Rows from block 7 of the audio encoder of a small contrastive audio-text model, named by matrix and row number. Rows with one number belong to one neuron. Each number is 128 + 32 x the weight over its row's rms, rounded and kept within 0 to 255. All counts start at 0. Numbers have three digits each.
After each neuron's rows are labels from the 100 clips, of 14848, where the neuron reaches its highest value: "strongest on" is what is common among them. Only what is clearly more common there than usual is listed. The data: single English command words and digits, spoken by a formant synthesiser in many voices.
# fc1: MLP up (encoder.blocks.7.mlp.fc1.weight, 768x256), inputs 0-127
# fc2: MLP down (encoder.blocks.7.mlp.fc2.weight, 256x768, transposed), outputs 0-127

fc1.200:165178133152139141188165226099130122162169148161115101183137126152109177137103125142143137056146151133107156099144042098161163130085164093120108102132132183110175125182146104093154100105114183166144125110157175144153130103109087146100067217167094090149116096114146170173096121170130074168166143122123083124144189138148169107174112108139087187108106156124119124180108085112133094097126
fc2.200:111122080106123098072076144147144161163159143138116147087145064178156142090084084140168205129111109097193129170174133092105085113178164133128117081133116095137118132114136117109048103071085167052021123100111097118150133136148079096111090162062173061201113148144102152149141101113157098107121124085160104135098105147115131038138158103125119122095125106095140120115144134126128117143139
strongest on: /f/; /w/; /d/; /ɔ/

fc1.600:210121130123143176104132116226165114152089138142136109111149120129106169112116108091197167120171124078092141164162159117114150171107147147106064133150071159113144106106142143120108147108152194133101151135232165121177093130144147139133176113168115141104161096072088146107096126096172197146125110127104115103149116110184134172118134096135142133112134105165102110120125091188179134149121
fc2.600:082172137148148135096132135118098121182155138111116125209124109093140095023163113140137130117172141116137141141099122145126119103099166143098088151109091136146129156143099152117091203143127200119092163120169147129130078133112135133175179124155156178116081104106134104119117075134066107086089168159081077107135128156175110088162111124117102147105199103149188125173125073116058126074054
strongest on: /l/; /oʊ/; /f/; /ɑ/

fc1.322:094154185090193155122175105099125122139104117154137166133124164135055112164060146183121133144174134117139130121094147151162111095103103087076141120156135115160110157098097043086172191140076142140126158123124065148169117120202139115169207135130098142102137125201151138106164115169137148161155165126177114142155138094094102136167156157110093103151175122170122129151155089146100079117172
fc2.322:126109142138000164134150117128115121127133130137155179136120109102084111170062104142135107131157110139164129121140120125134117131132114144149137145163133131107138139184071129110073032115116142156097166145142155096130106106158124096135174089155178136205131130132098194148096181110147108135134097114119107140097123107089154124125120075139138149126144163198133124070128020119148141152135
strongest on: /t/; /l/; /ɛ/; /f/

fc1.289:132116159078134153159120163105084126092067139123108151190085170115089121108153175158144110120124148080097121092126103142133155114140152173055078120125134113122043091118104110132128220125092114145125137053146080083156131149153096155117131168096100114142111155163141140132138154102112130108136159139162155140145091137102140168146165131133132112133095084093093081131160109199153139111115
fc2.289:160144131115085074122165153119109211150105142077164077129139119082123133113132131163193106069112159159166142149124137129117103169116140131166116153152097086120210136117154174111123087116172175173126119167165125131143096129079175189156140055110183109136122098145111113169129114145143118132158124103113071093147092128126118156145101131094108153090120124140181170128125150108111079127173
strongest on: /f/; /v/; /aɪ/; word: five

fc1.158:049090098127140147145115139119139131086102067117123140129182138163095147162102152106094134112159102113109104047110118119197106137174147102123080117085120133105061134151098168090121129120194123168149139146144190122174128151131103091094146102122132066112166162156203129126124128129031144101167115086168129107083110164098133092054116118145091099153177183139189127085130194132135181095090
fc2.158:123091118130103183147150091146058145055152095084134103109165158112115119133082147157128157144107110098123144171137160089112107111115148163079137158094120077118105083110106192109159104168119119124127189123121157059159151146145147112150104157178139107113053134108072115135096149126104153101158116117091149160106117117144108206198112139196140163169130141157172098125110136154121128068116
strongest on: /t/; voice: child-like voice; /ɪ/; /eɪ/

fc1.331:123144096134165095132155115129111163132136134137154123121146135142156141096146168087128152152106143143101114089158120083095231135127075115122107101191174169204100048142062094212149130118130121185131174146189128151117101120148133142110101155122081120185140132139121185113113130173088155169112121161135131164127129118166112102103124107158110163137118136107140146128189097153106167123170
fc2.331:115150139067015139114106150118094120160109104142165094149157144169116100093125218067080185154141145123186066146075107180086107066140087131154180097141122110136155109116068152117116156121149179162143113089161110086096106137138136094091124114138084078136106192105161197118112134124108161140119077068173166161109086139159145146174150133119113136145095136138144155143123146132144152135165
strongest on: /t/; pink noise; /ɔɪ/; word: point

fc1.261:191101155093111103137083086089109119142166102154137082165098088138148186163096073213134132105146106070134143164146158126127154075124151147129120124176137124101141086168175110194132117126175153135138186175133095134142124148131150150122197118159145112126114148146175122090167174108126123101121121218144116091162160126155087078089167089158165081135119108127128126119156194117131137129073
fc2.261:097166202113114164072111133181118130162162148166121120149087166098163180097078049132074147166124142126162128186107130180160109202101115148104148112145147126102153155075131161133168154109168193098119122150179144094119171106128201095098136124180183133162125114117086084101156096152124107117135140153135175100164103066179133097172157099169123108137170153171139132156159140106127108116101
strongest on: /p/; /ʊ/; /ʃ/; word: push

fc1.563:009115058179124150128128121163118105112154180137132121135147112160173059111133106130148097202128145116137110202118165084101166163120104004123139154133142152125137151080090088168116147121087144152160150103140089119093183104076147110161127139079051162144100079119133157116162156089124168101135107111108183079072137126125139140145170142121164144091127118136083167095138093175129157049139
fc2.563:140095122142129083140147089097159139166124133128116109089121134080133087078136067127094130150091137107122150139078076171132121103128132125156183139130145114127147146133136122170104137137110173063069115088128117152164141206118083115111126140024174131129092119119118229133148140118158115150162164126184128149132078102123161080101122186122175147113110179146150120157089122125129119103157
strongest on: /oʊ/; /g/; word: go

fc1.767:146151126123152111183131116127122094116105097173109129115159113106139158161113155132141113147150104109111170107148133091158191161140225177081102109143101146121081060076133163186152107151134131113165114118092127111147113107176140121104098171107181100164132147102140161099144183083153106175137135161097142156127164120148060093165163150177119141171093188126102123117113158140176142094114
fc2.767:148150129126100156030135085086074155188153144117206125139152182100143123109034100194166046119148114163156122161137125110120102069092145135178108114132096082136183134131204178070192139128116178129108124126118117115141114117110126097102092143140109126112164156148119192084131064086150107163186128113101151130151140207177108174090113125153164124060136157157132119124149168160145103122090
strongest on: /f/; /ɔ/; /ɹ/; rumble

fc1.355:106126212126172167109124158137126127119079120120136152099123092118119166118059108108073173106135126121038101162127111079125103127129109142181114159184159181135073105115119076096098161102146161113097095076177123130111114110089137139159066183163102161163122145140066124152099123095117102191143112134179137064105114175104176111150065081128133126120169184176135117138140097106099085074129
fc2.355:134134116112105131097168123139160155125132179201171150129104122147153141179146106116188102080192088106191178135125118138113113114154152105090150115101132085140160116167122093114097134093149105122122076117162104105154077150101053132075141131153073094202122203122145190135125147079107076193105116125174130192104142085132160086089110112179142076152141174113125136104165152171142104185092
strongest on: /t/; white noise; pink noise; /ɑ/

fc1.105:093101099166105106181148138088101116144129063140066160146134127148149209199145135124156100170089129136103100102118110148129064134117136144104130114106140140102113088118133141096135136115125113120146083115095116107082165092097157156103103184128026120138154106138127244118145156042140095079155191173112165145125164171081115108221148135117136211122088121068153107118143164161104125070131
fc2.105:143134118142100112109159083148069128152167107104084188142099100130166166155100055153167141160127066162102164158172165113093147110163114104133156136137140046183151129112139098155104078180079145117069054117111133148112186181152075109146169176120159126147136077155145200119106140108167080060161128125115123129094090154078122054063135122072142121104103152098154142159140130160100082102093
strongest on: /f/; /oʊ/; /l/; /ɑ/

fc1.450:113138190132145097135158128182146158144071116138133113148138113123158163157122163120114171153139103124096148110148089055096151161128178191133068080185090146072064135084113156131097105148186165148138152125154181166156152131126159151176111131129168126139120156064114152115110123138124051095150088111100133096175124133081129151090092069144135082096160104150101086073154097141156144134096
fc2.450:176133105104129132093129113139134080180164113106144116092180136074097104139166131057168126137162071070131122073071178151134107157061128074127099181098140082063166092136173138074170192206146141129054136158157161119178068121138150112100072188179075125108079142078108121158108126068145094115139099106109118105146125120201165169169096103108124156144182117145137130158139123118111149098153
strongest on: /oʊ/; /l/; /ə/; /h/

fc1.375:093087136133117049175086118067163157081207121116127090199128161117146171094128120179128135125120161107070161112148106105075080177159058055092154116198100112126109124130127132186120162113165138096175196150185106109150220109138140093137173088150111137162154104183167153122122113135123140107113121195176181152156123153137137173078150120158118106123127132128124109119106159136160109144087
fc2.375:104130142126065175110181127172100096151136144112125141114144160167129125106162052143085112156096130101166147096123164181142191150124058157070129114104169172102116160143140148139154127166162138126114129159113108120119171157151165175135142090162084105143125143104128140126167124133205077127132071107120145146097155099087094205127168081076148121096071154162151080184135145154113131074162
strongest on: /ɑ/; /s/; clipping

fc1.501:120116147117132147091170132069150104165106099140149123126080130149128104116167160151106105143153122182173118146112118047100123145124134074130136131197044159080174141147150114120138163155165174085248128136069158123148148144135105096126216106121120063144165088147138141118141134141153062198128150101148125087127142116073082135134132128125086144126189166115139111115139184128156100108083
fc2.501:084130138132086160185090151143182141142078144152121103167085108123140135153168095094132123100102140106110130145159109090157162132106101185109171122084165206116125160099125112076086091114150155055170120180092124102104114117128128184154151130172117099114195139083141143062105099092124130140092117125096192117093155148096168226132160140154173085163117137163103105138140176100144117088176
strongest on: /f/; /s/; /ɹ/; /ɔ/

fc1.475:142167170121092198134028158194140187070108152146154122135145119130091108140117149190157219087109126087100131159077091134154091057075137133138188080091111083100124103096117117140141186086184132159081189103074145124194074116173161151156162106152149152135100105130132117101101148180155192172148126138147088122154131160142129077064123103141106130156129117145107101131137099092117096123131
fc2.475:136077095093159154167201149107166102124137159138143110146159137093088121218092111099079106091131132108131101094172106123108115099120154163145156157163129148115087094180101134147102130057133138141164219136120127124104139076122078059092159137147137152187102132117118103082160097095103118117162131127116034154126095138203128125164154125116106143195115177073171133159104140129091114113075
strongest on: /p/; clipping; /ɔ/

fc1.436:187125083116175144113096161070104160145140116143120135140083090107176164087107064187148139073097095042130127148178152109134127059105113110122098135193098141090113142137190107147143088135104165103103149162161096127127154114161112073140167147161123140109094122106137076109136147122131204107093120165134111106164149099165138086100118145161150137098147063127117109087129159151122156162094
fc2.436:070185148138103166072108107170151142167138144183144147148061168075136175069075097112074111137107141107121133178119117151164099218091180091134124066152174116180122131172129145122107127121159176148081138171193080083156141113127167081145113147164185158131157144129071065079150086152164092105158136128171122101174104086150108131147151113187138163147179101137109128171132149086124139111106
strongest on: /p/; /ʊ/; /ʃ/; word: push

fc1.175:105110075146135108101114161105095122140084131178153089132137109150069139170135058066101126127122166163074141134112203160078060090146116186078068198104125124169125102123121081147197146106116120108128080144104116175125119113177112092082147123104155107126158135113182146107160125169150111079100155179113117088098159063083143139120167154129094156071198116142089141167106098144094121136118
fc2.175:114138172112130152155094134127096141133130091149069103114126107140123130145111100160056130079169101108102186099116129092158202204164134143169150092126090060091081087130111111172173147153093154178185129126114086081182110117136168187172129094130166104094194127155109121114120122098169191098135127157077043104102119119125129103148119122118128119120177175158149139084123107067138105098138
strongest on: /p/; word: open; /i/; word: repeat

fc1.81:135137146130137087163147117125098143117174103116113083156112138106108190115080141101143112159157168085103198130143075080116157166158102171060141102141100131119054187145182013177125163146142166061123124119192058119147143145145069061096095163175159132108151052149188163110103130133182166115136108122163161150090123170145135082167109091140109113114125184090118112143124133128180115177143
fc2.81:112105144162087192145150136139106095098149122086098116133071133088123097076097100150087104180140124131169187113153164142099166123129065135089122092159136169125099144116188192127174105106162143168177159179085151149145152158120160102147121088213130119131191133183097132042185163081079112127077114136180120143126148129138117123126208099121138138146091178121116115108167228133094132123119
strongest on: /ɑ/; /k/; /æ/

fc1.167:169172070120192130152181175079207142195065106133135178156129142146124166119186093146161102073159098163158099124159136154140054084136112141101108167167093160140160106170161156121135113173131107109114076140164095112130122096188137122129141113073089116161163153125153092109100167086155175126137164151130113151152134166183118075142116161158144179143188112082153093106089145159126121178117
fc2.167:061108166160045161080085123155167094162121117100073119110099094154150131032124129177152156100128182101119108114117132088106147172092165155181171110152190164153109097167096135105154138123123119143080105161148157143109159138151141142091133106106195107132165080138041050047139083105136134119149148170102144073099095119116112152161186103166120106075115125117111086111139181088126116098078
strongest on: /ɑ/; pink noise

fc1.326:164201166119200148145145177113058117116118134154144119159143198136093122141123164127160103124112118120106142132125098109166167075159189132089091161096180115190076078108107150163129137106084141147130133074148090097118108100158100127077147111065119138131093163144178132124137124125147161111118159163098134081139071136098111176154139173138154105087136123102152117150142114173157162153070
fc2.326:176129134115059083128153136113126191141098144100146083176170147123119130114087133159169134115115146121158151147092111157130105142138154120184107165162102107141205178143133121134094085165183173181117113152198099150147137116081159145179109043106196058114117107141122143130093135154100105174139122097140129081162093136120131166148115160091148170063136124110148194111149111161120099131126
strongest on: /f/; /ɹ/; /θ/; /v/

fc1.761:065125125119169092100083127115171089138140135115133152097086085117172110136154203071083116109115152073104197120135154117175122140137191062173127133049137094195114100095163059144125065171110133072058100101119163142123168127145184144109089109134175099112139165088052096141151137127106185092131072084121112137163154142120180160147122092099176135111135060089118121108121151142144145127154
fc2.761:154071152106106102070139149108099145135146112131103064142096113113134109170211161080136191178179099097138086145152122146047112120108125129129124180105144128082139126149081098151099128078097092067094118143126131156144180087100110122089089151080118143092154112066159071116090140087111127090128160125128121167146101136097124132077134056138168152042102167125147165108088111168065144183181
strongest on: /p/; voice: child-like voice; /ɛ/; /h/

fc1.556:113129137097131124113165083093127127155082170153075144143147108127165167087111107143132120165120152162118154132145140144188187204144164164141104082102106160129058119185100127163125176141138148122148100119082100089140158098140132122196059189069109170142143161185069164147147150074151160145123061115165137143102147171092173139137140140074116119164091103128139133099148136140131134130158
fc2.556:100136200117104120114099100116109163108059131145136080138089190072197131156128109108116146149104140068103121146073198124122134053100155163159141158122148165119209153136107090130102073146188121148123166165118124124144149136151123104160109147122134118060143087107105195114165144118130073093138167140132177120156171168154079106087130171150171144088176181108130105173106122150110096125143
strongest on: /l/; /ɝ/; word: learn; /oʊ/